{
  "model": "image classifier",
  "dataset": "pictures of board games with random positions, seen at a slant",
  "train_examples": 195000,
  "image_size": 48,
  "crop_scale_min": 1,
  "horizontal_flip": true,
  "cutout": 0.25,
  "targets": ["filled"],
  "num_classes": 3,
  "arch": "resnet",
  "norm": "batchnorm",
  "activation": "silu",
  "channel_attention": "eca",
  "drop_path": 0.1,
  "depths": [2, 2, 2, 2],
  "kernel_size": 3,
  "stem": "deep",
  "avg_pool_shortcut": false,
  "widths": [48, 96, 192, 384],
  "mixing": "mixup",
  "loss": "cross_entropy",
  "init": "torch_default",
  "residual_init": "none",
  "optimizer": "ademamix",
  "lr": 0.0008,
  "beta1": 0.95,
  "beta2": 0.98,
  "eps": 1e-10,
  "beta3": 0.999,
  "alpha": 2,
  "steps": 32500,
  "batch_size": 128,
  "epochs": 21.3,
  "lr_schedule": "cosine",
  "final_lr_fraction": 0,
  "warmup_steps": 970,
  "weight_decay": 0.05
}
Rows from block 3 of a small image classifier, named by matrix and row number. Rows with one number belong to one channel. Each number is 500 + 25 x the weight over its row's rms, rounded and kept within 0 to 999. All counts start at 0. Numbers have three digits each.
After each channel's rows are labels from the 100 images, of 14976, where the channel reaches its highest value: "strongest on" is what is common among them. Only what is clearly more common there than usual is listed. The data: pictures of board games with random positions, seen at a slant. In brackets: how many of the 100.
# convs0: first 3x3 conv (model.blocks.3.convs.0.weight, 96x96x3x3, each kernel summed), inputs 0-95
# convs1: second 3x3 conv (model.blocks.3.convs.1.weight, 96x96x3x3, transposed, each kernel summed), outputs 0-95

convs0.22:452478524515490487493499507473515473500482519489488507501492512516425513503492510495518458493532443525508479478494469504512508500507458507520498468504514485504516499417493496491528521489508507493525391491493493523497519493524521528497542523494511503481475530489495511489529504529490532451
convs1.22:530508510489517513426523514507516491492514523505527520530497495492498475496525477471534531533508466505495513492555563501511500478489527492488452478531512469532555550491513493508493471528471510550508546497502480487507494514508471498506469491514462505480535484522481478462520536499507479452
strongest on: nearly full (65); stones on a line grid (52); discs on a green board (42)

convs0.39:494495544476497481523483510522503517538541492575499515496514513502495489486488480508507487489509488527512493467526496530496535468472487540495531524483457487489521515503505471479543484562468488502506489521498451531497510469490533505521515520571502515532525502506464507526506462456554513513
convs1.39:509501505528445480514511486415462511485487499509535501451502507510486464512505501498495478483496511505488506481533478486490515482518474493495496510483566469469490482499527491518492472430531490505490509516475462525517485483449502482471537486463486465471469528474523470493480496464487458506
strongest on: stones on a line grid (42)

convs0.0:483516512444461516503512473462490542508480492495508488473507513461512504494495504456466500528491482522505514527464497469512482488503492488487504506519477483531443516527480549470447506484475524518444492493495504491480463535475447460525505510461452497494472494544536483474476509482479475504
convs1.0:507504466512522498487465476523503482530501491459464487527519471501529507441508513519472507520498506508452486506458494515480455483495518506532480462505471574508498485477476524522485487496507544499544492532471487509466469502513514493483470486508475520479424491506494538516517507496451536506
strongest on: nearly empty (80); stones on a line grid (51)

convs0.20:547490528442479493523493448464487559497507483495461512483487501462471485530486498496509491495504483537504530488454542479484475507491472477488485508484471460511463492499491526486509531472509517474497496483492564482500512505466454506445515493471492519481442540519508507473502495520509482478
convs1.20:536468432508483488503527482490472518511489534450482517513523412501536482448488499479510541494518501532476486495507520499482498479513493502451442467499506498509503497491512481501522458470485516496519537510476452501485481502512482518481492445494503512455483481506471490504512517492485499458
strongest on: nearly empty (90); draughts (71)

convs0.89:475479507530526471494481506534490448572464450542485517501492505510494481499522472493502533480477472507469478507481464489474446494490477505508482471508493546526476513455498454483519503496507488481445443477511463496499492492536516457467506501503462483471471495511503477506497517509526518500
convs1.89:485508520500501493486504503530506536490530544500515512495465521506480465510485495518551517520516468459508498492509502526584551535442516491524472459540512499535496529458513502511508488523496515516485500505531490510481491507499487498488460509540477535453532508522519499472501541478490477450
strongest on: nearly full (95); digit grid (85)

convs0.2:489498490467491518527508441467514560471486477474520520485505487450507487497515491465502544512509488532513540500497518454523490505483505449504512533484482504474472499486482512487469491439484501494486481486496522452511499511452451457494486501468442534484515518535490491476507472484504470487
convs1.2:517468441523491477483474450500484494508496509468461499520542458496562470448463508482493507473494513555464454494483491530471484462489502507461492478493498535492500490491527480459498488466499496503541512493454459498480487495515472500475477467493500498449474510486486496494522478505500530504
strongest on: nearly empty (99); draughts (56)

convs0.27:460485506461459481540506507476518532501519495547484470490509498466482515499496488512492482542475509504475522445490519501480489493459539503501533503502460481495476497478471494536511492480458462490510492522478436503491515514458492484515463495509475506475529520488443430467490479488508506464
convs1.27:528497493540468526513499490450470540499489510483499491523544506503464465503520508528527499452559509525478495471508512492483527512507503511469496461523518500495491470468531499573522504494509518531533516496454459491456513532461493482479466497472496489466503509535512512485545483490536518502
strongest on: digit grid (71); nearly full (60)

convs0.46:485443522508520494497488493512551489511479454447466543490483510503441520512467499468517492496519462531470470475477466510490507496485463503507500482494461485479482490450515505474530556509539506475479437445509525520519483493493477514475510510507485501494463516506488479509508489506519477472
convs1.46:524470522512508509410542482467511500489519515484542519521508513500498463511487515455513488548527493517506497507545522505508513469495491507496494461511533465521504539461534505480494491492499515510483543498489501464522498543496471495488492481489460500486523485487472485436525535498515475442
strongest on: digit grid (60)

convs0.87:475509532517498483535512521495488463501482525504478439506532527484495488466537507493450500505487501499505490509483485535512440493497517477517522481494480475484489527504473440471458487475451466498514505526475480540451489497517460466496461507506510503475537460460472452473491484494482500502
convs1.87:482508492543515514504502485516490509508498498511479459514537493557519512482510496474478533496491500523488478460452509477468468497540455497533530467470470525482532518518521479495528531494515522523491498513444476511453472499527487545531503475444549516469492504507475542508525493523531516489
strongest on: nearly empty (77)

convs0.13:485473511495498507537510520484520533537485514554506478471539501488470506469497462478493502484495521536483519471474488519477487469496520518504557499472462500504488509491496457535502465524466487515523468507475455500479518479502515468515478525550491511485537482503464458447534465451517506526
convs1.13:522451488530462502499547504439473513492457510478462498503534501495516488502480507502496502459540505526467465497481488499495504527561450507466495467481496463494510488506520489489503503458505515519501533509443473518481477498487490509478496476434545489470455516478523498494510470497469498489
strongest on: nearly empty (92); digit grid (65)

convs0.25:474479518504482483521507494486535468518484496466506514499475527522432524497484508507483465498533440513514483467501469507519521490506450511493502486481521486494522494420507494494510532493511492489487396489492521500504507493509498521486533536488510503483444508480476492498521502507488519448
convs1.25:528479495492513529479524507483520498472529528462521539538503477471525471481514485467563512544531497518496510528541537501504505495499510492503466467555521460538552527468521492503504492508492511540509553490483494480516509535503499520504490491502482502508533489508483491468567521495506469458
strongest on: digit grid (55)

convs0.62:489463511467484508452505501507516510418523492453456497488505502476516513541504505502516474492500512506482528491554497512483521510463510484466511461495491506501504471508502501494509490502465496514547526475513489488487441456507448501527508507525506497497520506478539491507411461503515488486
convs1.62:504523478449499504496451505533498475470472484523451475480483501514489493478565469449481516480508500493509545436503520477474469466509505506454491478491501472498508521506530499567510502495453481491519482474493509478491518460484522475515523495516514468506525498523489502506498496467519443505
strongest on: nearly full (92); digit grid (46)

convs0.75:502493532477489512537505501472515561546506492572450471510536530453485496498486517469498509533481539508487498484462518478504467495468495520531529498492434465507490532490492472491494486500468490510523493488490477504487520519483493480502483519519489488477537510482485511447542454495512460499
convs1.75:516489475549474480479524489484461509496505532490502499494536470516506521529489513479472519466508509545499483477515497486458491496523449489502461459478498480487501490506534494498481484474511486514497528522462453523494462504507461486484495446458511496421464489477503449476529483508472520472
strongest on: nearly empty (72); stones on a line grid (37)

convs0.69:483481553516490479504448520514485482524531499528495488508529528506489473507487473506478504498486483493498493483501505494529465495497522495548522457461461472449498544518475426480532506514445470487494495526505461517472473441476519500483486513508459502506505505504459535503480484467513505478
convs1.69:471496501532464453497476482455460548500486514473529501455488505498498450516518481521500492486501520482493488472518474501489510492493485497524496487515535496447458468483541465481518469454537490479475492506475439496447498495489471494490517492479467493455507537481545469483508504468514488490
strongest on: nearly empty (63); noughts and crosses (39)

convs0.37:525522517439448500491511481485495530476534470494506530473451505498490513506489508503470463478525488509536504494450515485553527534535482484527507505496476493519496500511481526471461507465497509524430496516490533489494485508472485501486535494461519510486431535511492489512504486493485511449
convs1.37:520475465479484480490538505496496511501471510399494503508520463488535478462462507500538537492490521517462446514483509510484484488505520506443481460502496495514512508502502499506521473493497531502494521494475467464488462493551491533483492474502512487480480458489458491512517534484455487473
strongest on: nearly empty (82); noughts and crosses (51); digit grid (39)

convs0.18:500500494489460500521488521514545526474529490485476484506507497465499451505493484510497498488468514504489484500515539466547497471444528479496521499493480456462492491522455451460519484469447460493512504469503468493497533455460475481479481497535498498480504506510510547478456469463516479493
convs1.18:504517504533471449473500507469420517505464532511533469443504488525511457511514474496482514500493496516544521451516495504488476499530468523482486488516545455470486499487552495521507468475499492485489517525512464521468498484483495476490539483457495479485508509483498450496513523471521489488
strongest on: nearly full (84); digit grid (65)

convs0.38:504522485484469507452529489495467513448524476487499509497438485499502488507491480497461450502517508500515491520443523479530511541508494500529510509503492482520502513521467489464457494490467514532441510527495498498473476496469489499511528438468532517484476540517535501507478493481458513449
convs1.38:494487482458491455475535503531505505489458496446475461507517470490512484473477494493534569491477510502489436523447489490472479491478516514467490488510468483530517523513481485478507464527470533499463502504470491472476457459546486509505494500501492491489496468483472483511519519480449499503
strongest on: stones on a line grid (37)

convs0.41:476443537491501496493502477494529504495492482492473523474482496505427512534486492450538465469516449522502500467483481506497517498506434496501478490501494486513509466431517513484532553494523532490496437487513519524509528494513507512475543492501508502500487542503499481506523507534504503464
convs1.41:533438491507499520432566492477495502500513532460510541518504483493508474481511481465527535531538481523471500501536544504500517477512504496465480482520527471550523531496523488497517449488471520529515556505489471495511497518492466506503498477500483513484510488504474473472504525494516474456
strongest on: digit grid (74)

convs0.76:461452520518513508462457516509531437525496449455467527493472515509473527506453532455513476504522489511487501506515472472507516470503487483501529498476493475454502488476521489502571476487516499509506461468510504493531460492486483484505494521533479485510494488479488543519486481501528474459
convs1.76:501472501491497505483476501480516494489532519461504523492496524482518485502502482482486473520537502515488521496556496497535520509431483471503530466540496486491480534475552490449459524487484472502507505486506526440517527510488441500517447522492440479504536486495486481460489492485482472491
strongest on: digit grid (68)

convs0.57:501493517470457509549490511517516487506519527540466471525501554457499454505505498508485508498485526505514489526456500503534477524484482508531515460501496496502524555509468439487503481506437463532535504505478494491466523477488464487513473511492510505506510508461490543477499454465510467490
convs1.57:476507499506455460483513493496434507500476507512494479455470485507495520531500501470475518461490522495524500458488494525471453483509454501518487474519496470480506479519554470505495493467489486496480484520489473517437451463514507518479514456468533501466458488484525474478529512484520481472
strongest on: stones on a line grid (39); digit grid (36)

convs0.83:507497507442475497548506441478443492490530475509492473540474507463496513492497489490516455520472495527503554449504532521457468494466477493469457519491480475505491482491510491492513521510473488484509484517476510514480512482469489538517498499463517497504524506481497505477505498563474527444
convs1.83:518538457500516519515496502504481515495504501546485490541500499473469509485557502470497509500504482491557586491537531473457485497516486519460483509492506483527534502479516496552495467488484496491552514523488504509506551507453465480497513471493467505517533492546497482484511488508533514506
strongest on: stones on a line grid (37)

convs0.36:474470486519474533523510531494538488476477507504511449478517494483489464490508443501478504497486489498475513506464488518507441502501514463527517493495495485481489503521468415538495472480447483526523463504523489484472492433496486496506474491531518510482513478505483503506455492441497507509
convs1.36:491475502479493468490506489522472494478470520504484493460491475508529508527469482485489550456497510516477484451497487520491449528555507546528533486514485500450523509511543467507550490500502488501519492481490494499431490485521527542505534480480559533474503498476527500504537510503527494493
strongest on: nearly empty (91)

convs0.55:491512496497491505513488508503515508521498511508524480500534517510499454465476467501446511484501486515503453497531517482536486500498531474536525508454493483456509523531482416499517485514446459475526501497514451493493489424490506520512494513523502506488517471499457534492486480454535503496
convs1.55:494503492522466439472489490449447519496473503479522494440513485501518464498510474496459513486508495498480499458517485501495480483534481508498499470499548493432470485506546475499518469448514492483496500502481463505484502486484480506488533480439515488478492550473535475486478521491495479501
strongest on: stones on a line grid (45)

convs0.66:497512501514476506473491498513486516485527497512477505486501508469491457495480426529504486485509505508485519441497501515519499534454514507509543485483487506504505496492461524494522471551460501503483502473470502511508448429454485481502520503518472486514483517513513496514416479445520486508
convs1.66:506460505485449487514445490438533493511512490480530506434499500505494478508502527514503482476520512484477504491556463520544527484494514510486486487532553500445471463515530523529498505471533485512520465500500506535514500484518546492485515517514477479508481501478540502514497513458480462506
strongest on: digit grid (81); nearly full (81)

convs0.88:454489489523491518526508474488529488453434487464501503488460489461464506523450475471521461489515493497517499504460491461497458515466484451508491533493481482485490488446503504499494530492499511494472477468509492456488510500495464455504502495475488461480542513498485458479539474507490485467
convs1.88:522467491550514507413537488487525484514510529521530525552514523489523477484452493466508502489510456531464508524549496500530514544493494493510524517492512508554542519506523510487476479505493498528528544532499521502504530514502477494483505496488465555494501500511467505479536486493516512489
strongest on: digit grid (63)

convs0.50:497486507512471551521509512505524510479485476499482459484522500440490508509492493492498538461440515516485519499497496507506477499484485491501545492491477470503536490541473495506478486495460486511516492475497489456489503476518468453501438517553509520492508462516505531487516441448478450526
convs1.50:521464503529483465498527510500468475499453525462488479486521480525553517532483509471470513440492512552483482471490466520472446519552464505502497488486510468471507493502546487483507515483515478503498536523456487522461455478522498518500514473461527496493486492464513499509524470504492482487
strongest on: nearly empty (83); digit grid (45)

convs0.23:482478494532509504506481499513514497454460501498491462506487488473495483523460484484505489487456493491489434512486495478514477498502500470511496494502487487470503496500488411467498504489441477508474510470536504460438504471461473482502435480502493471502495479478500527505489484454496459476
convs1.23:455513528506506491491466508485485538508516512508511492487467517492514516536523529504478507513532512499499509428522495531465481535496488537526550528522505486445479476527541478515556515493514475487501465493497487476443517550502501528532507512470475497485537503479482474499532479522542491518
strongest on: stones on a line grid (39)

convs0.26:507469524477500510549486471488539572533513488510466499497512489510459482505515528447518489511518503519501534462518499468507508486501471487506478515493487472479505453455512513516540563442505511488526478524493537482520546514477487502454529510518470534493499523531520503511496503513510490468
convs1.26:526443435518499487485479479476481517526491512454484522517525441486525480441488488486489517486535500546428467478519525490483500472515492507432478477496513510492486500504521485473517472457476493502540525483477451487499494509500462490493481481486487482474497497506469483489499491500517498494
strongest on: nearly empty (98); digit grid (45); draughts (38)

convs0.43:490472469502470485505491464505514495462468514476470463494475497459501454522481445492518479472482496467505485488464501461509473514501488488481493488502498514491493481489477501520496483493446476491483512456508522464440489444444464468481466480502490459483467501490521530519449488470498476486
convs1.43:524498521499505488527511494481477509514498558510515514488452505516487499534502493493522485489517512504518537497506495513492508537516487527488532529543503453501480433511531552606528482507518496475518488478520513480478486504506557530496518501540481512506498457473479474509524501485525481507
strongest on: stones on a line grid (49)

convs0.35:498485526503469496500492496490488524514513500491556488473495509509496467503503461497462500496492451493500525454504475492534461515491505486514501479449492499451498501513482442538559478512474461483523519495521529473505459453467465505498475484533514494455497454493478524504464485449512518480
convs1.35:513496499501461443495482496462475512514456509479531490430496499504517446505498442521502498473489513501482506462509483507514494492536510519507503490506556508431457483509547501519503467469525506478475470500499488508472484460513523491489530502490526476496490556474524497511489516459488475520
strongest on: nearly empty (84); noughts and crosses (51); discs in an upright rack (45)

convs0.56:485487510522521513515476519503531467464451510506488431499505486479491511493481488494477492505446474495464487511512507505505464492505521475525497466516487459474475499509465420530479482487461471493503484461522489474437504496519488513502437485490507491490499461470475491488480496478482451490
convs1.56:473515502499521502517491522546514530535507521475487498497473487532516512498504516517468535513548527486476495434490486537470486548499502516512522478541472490469514482525507496530544519495492524503534460494495502448440503533516519557526498515488548493499533480489482506495530493524527534527
strongest on: nearly empty (96); noughts and crosses (45); discs in an upright rack (41)

convs0.4:489512503522493471510488479462523519493487516487502542498451520499439532526447543490516466488507475518501480492457484448521527524491465523512533473513512481505518522442505496496521480479531495495497461441505513488529504502515474497486501505487491501465453498479504516485505495515499492417
convs1.4:528508514474497496445525512500497505484511542510533505534500506500518469501520508476537515519508476509501497498549536515505501503458515481493443466535506471527511531480519491482488496525487493528478541492489491489510479507499459508495447487496438503487516478495471478492567526483485479416
strongest on: stones on a line grid (47); discs on a green board (40)

convs0.34:491462563490464497480468498490484513535527498554530500471502532459495460505491499498487525476542518506467530480533506475513526490431562477517514512513500465501487520505486516505531519482483479503505489496482509495512473496469485488490501489474432519544480508514484488489480474455534478482
convs1.34:498509495523439477494436463479504527515490507486528482451511518497496458496501489546488461491499499484493501494529479532520496496438529505502494487538546525461456479490531534508488482490481497501511463508501482502475475445468494463487486506510459479475485497493526511511473508435496485517
strongest on: nearly full (68); digit grid (46)

convs0.14:506521516486489494519475456457493550510534519443545528504512523512495495515486537493484525524529451505501521486513472464530545488494503496515513501501519496473506498479502560508498474470511486499509494536498535467541492514492453477482499532500452547488438510519516557497501502490502518495
convs1.14:517479478503497479521465465483486504504474508420489491504522484507528466455491495519497508473484503535444452485507504506485469463477495479455474476495524517488476481480527512486498494477477492502541505483464466445494465499527457497504441486502481458471487475486455482495506498487464494498
strongest on: nearly empty (100); noughts and crosses (54)

convs0.44:515495497434507507562476464518537565525519485554513524464493488515488490476521493471487496490507497524491518476522508499516516508521481483524478506490496504503473477479501515524487548449518507501512479550495546499507555486502523534459531501522491550488470540537484483519483517510505494485
convs1.44:524476440505500484499491470487480515503478507441484505503515453504521472459479489490512507492500515530458470495507516506479485460513500509432483468507522517498510504499519502507512458463479514507544509478476416459493472499525486523478496451503525473446473483496477480498498532491506493474
strongest on: nearly empty (100); noughts and crosses (75)

convs0.78:482472482472483478543505530504509474502501535514457432533523509489487496455516503513477520533478522497509501504471512554526482503488517504523518452518513467508487514498466435500455469466464481503528473518474487517462543493515468495513468506485530518462513481467491480478477506505465492512
convs1.78:477545492474496470522517491541487501519486506538480492480508478532486526503517486477471529455503513489527488450502509515475469491508500517521509484545478500507562520537517499510503539523506511527509477500487515491465460452528516556503513472485593503497492481500510513466533520495527515514
strongest on: nearly full (77); digit grid (45)

convs0.28:470471506508483531522509519497514480450494503493499458491510512478489440522500462483484489461492513508495505507492460508514463504486502479520528518468483490484506511502470442517492463503438475532525482516502486478475483434483458475506456493517489515507520488494495502502476459413496499506
convs1.28:512467500534479475492517483477466484475468528489480480491521502491548508525467513488500523446469504541492485490475480511487448518531479514515533482486515479466524509509554481498533496472503471521498501509461477527424483484515510518497512468459531518469472493458518499499538470503531468478
strongest on: nearly empty (68); stones on a line grid (49)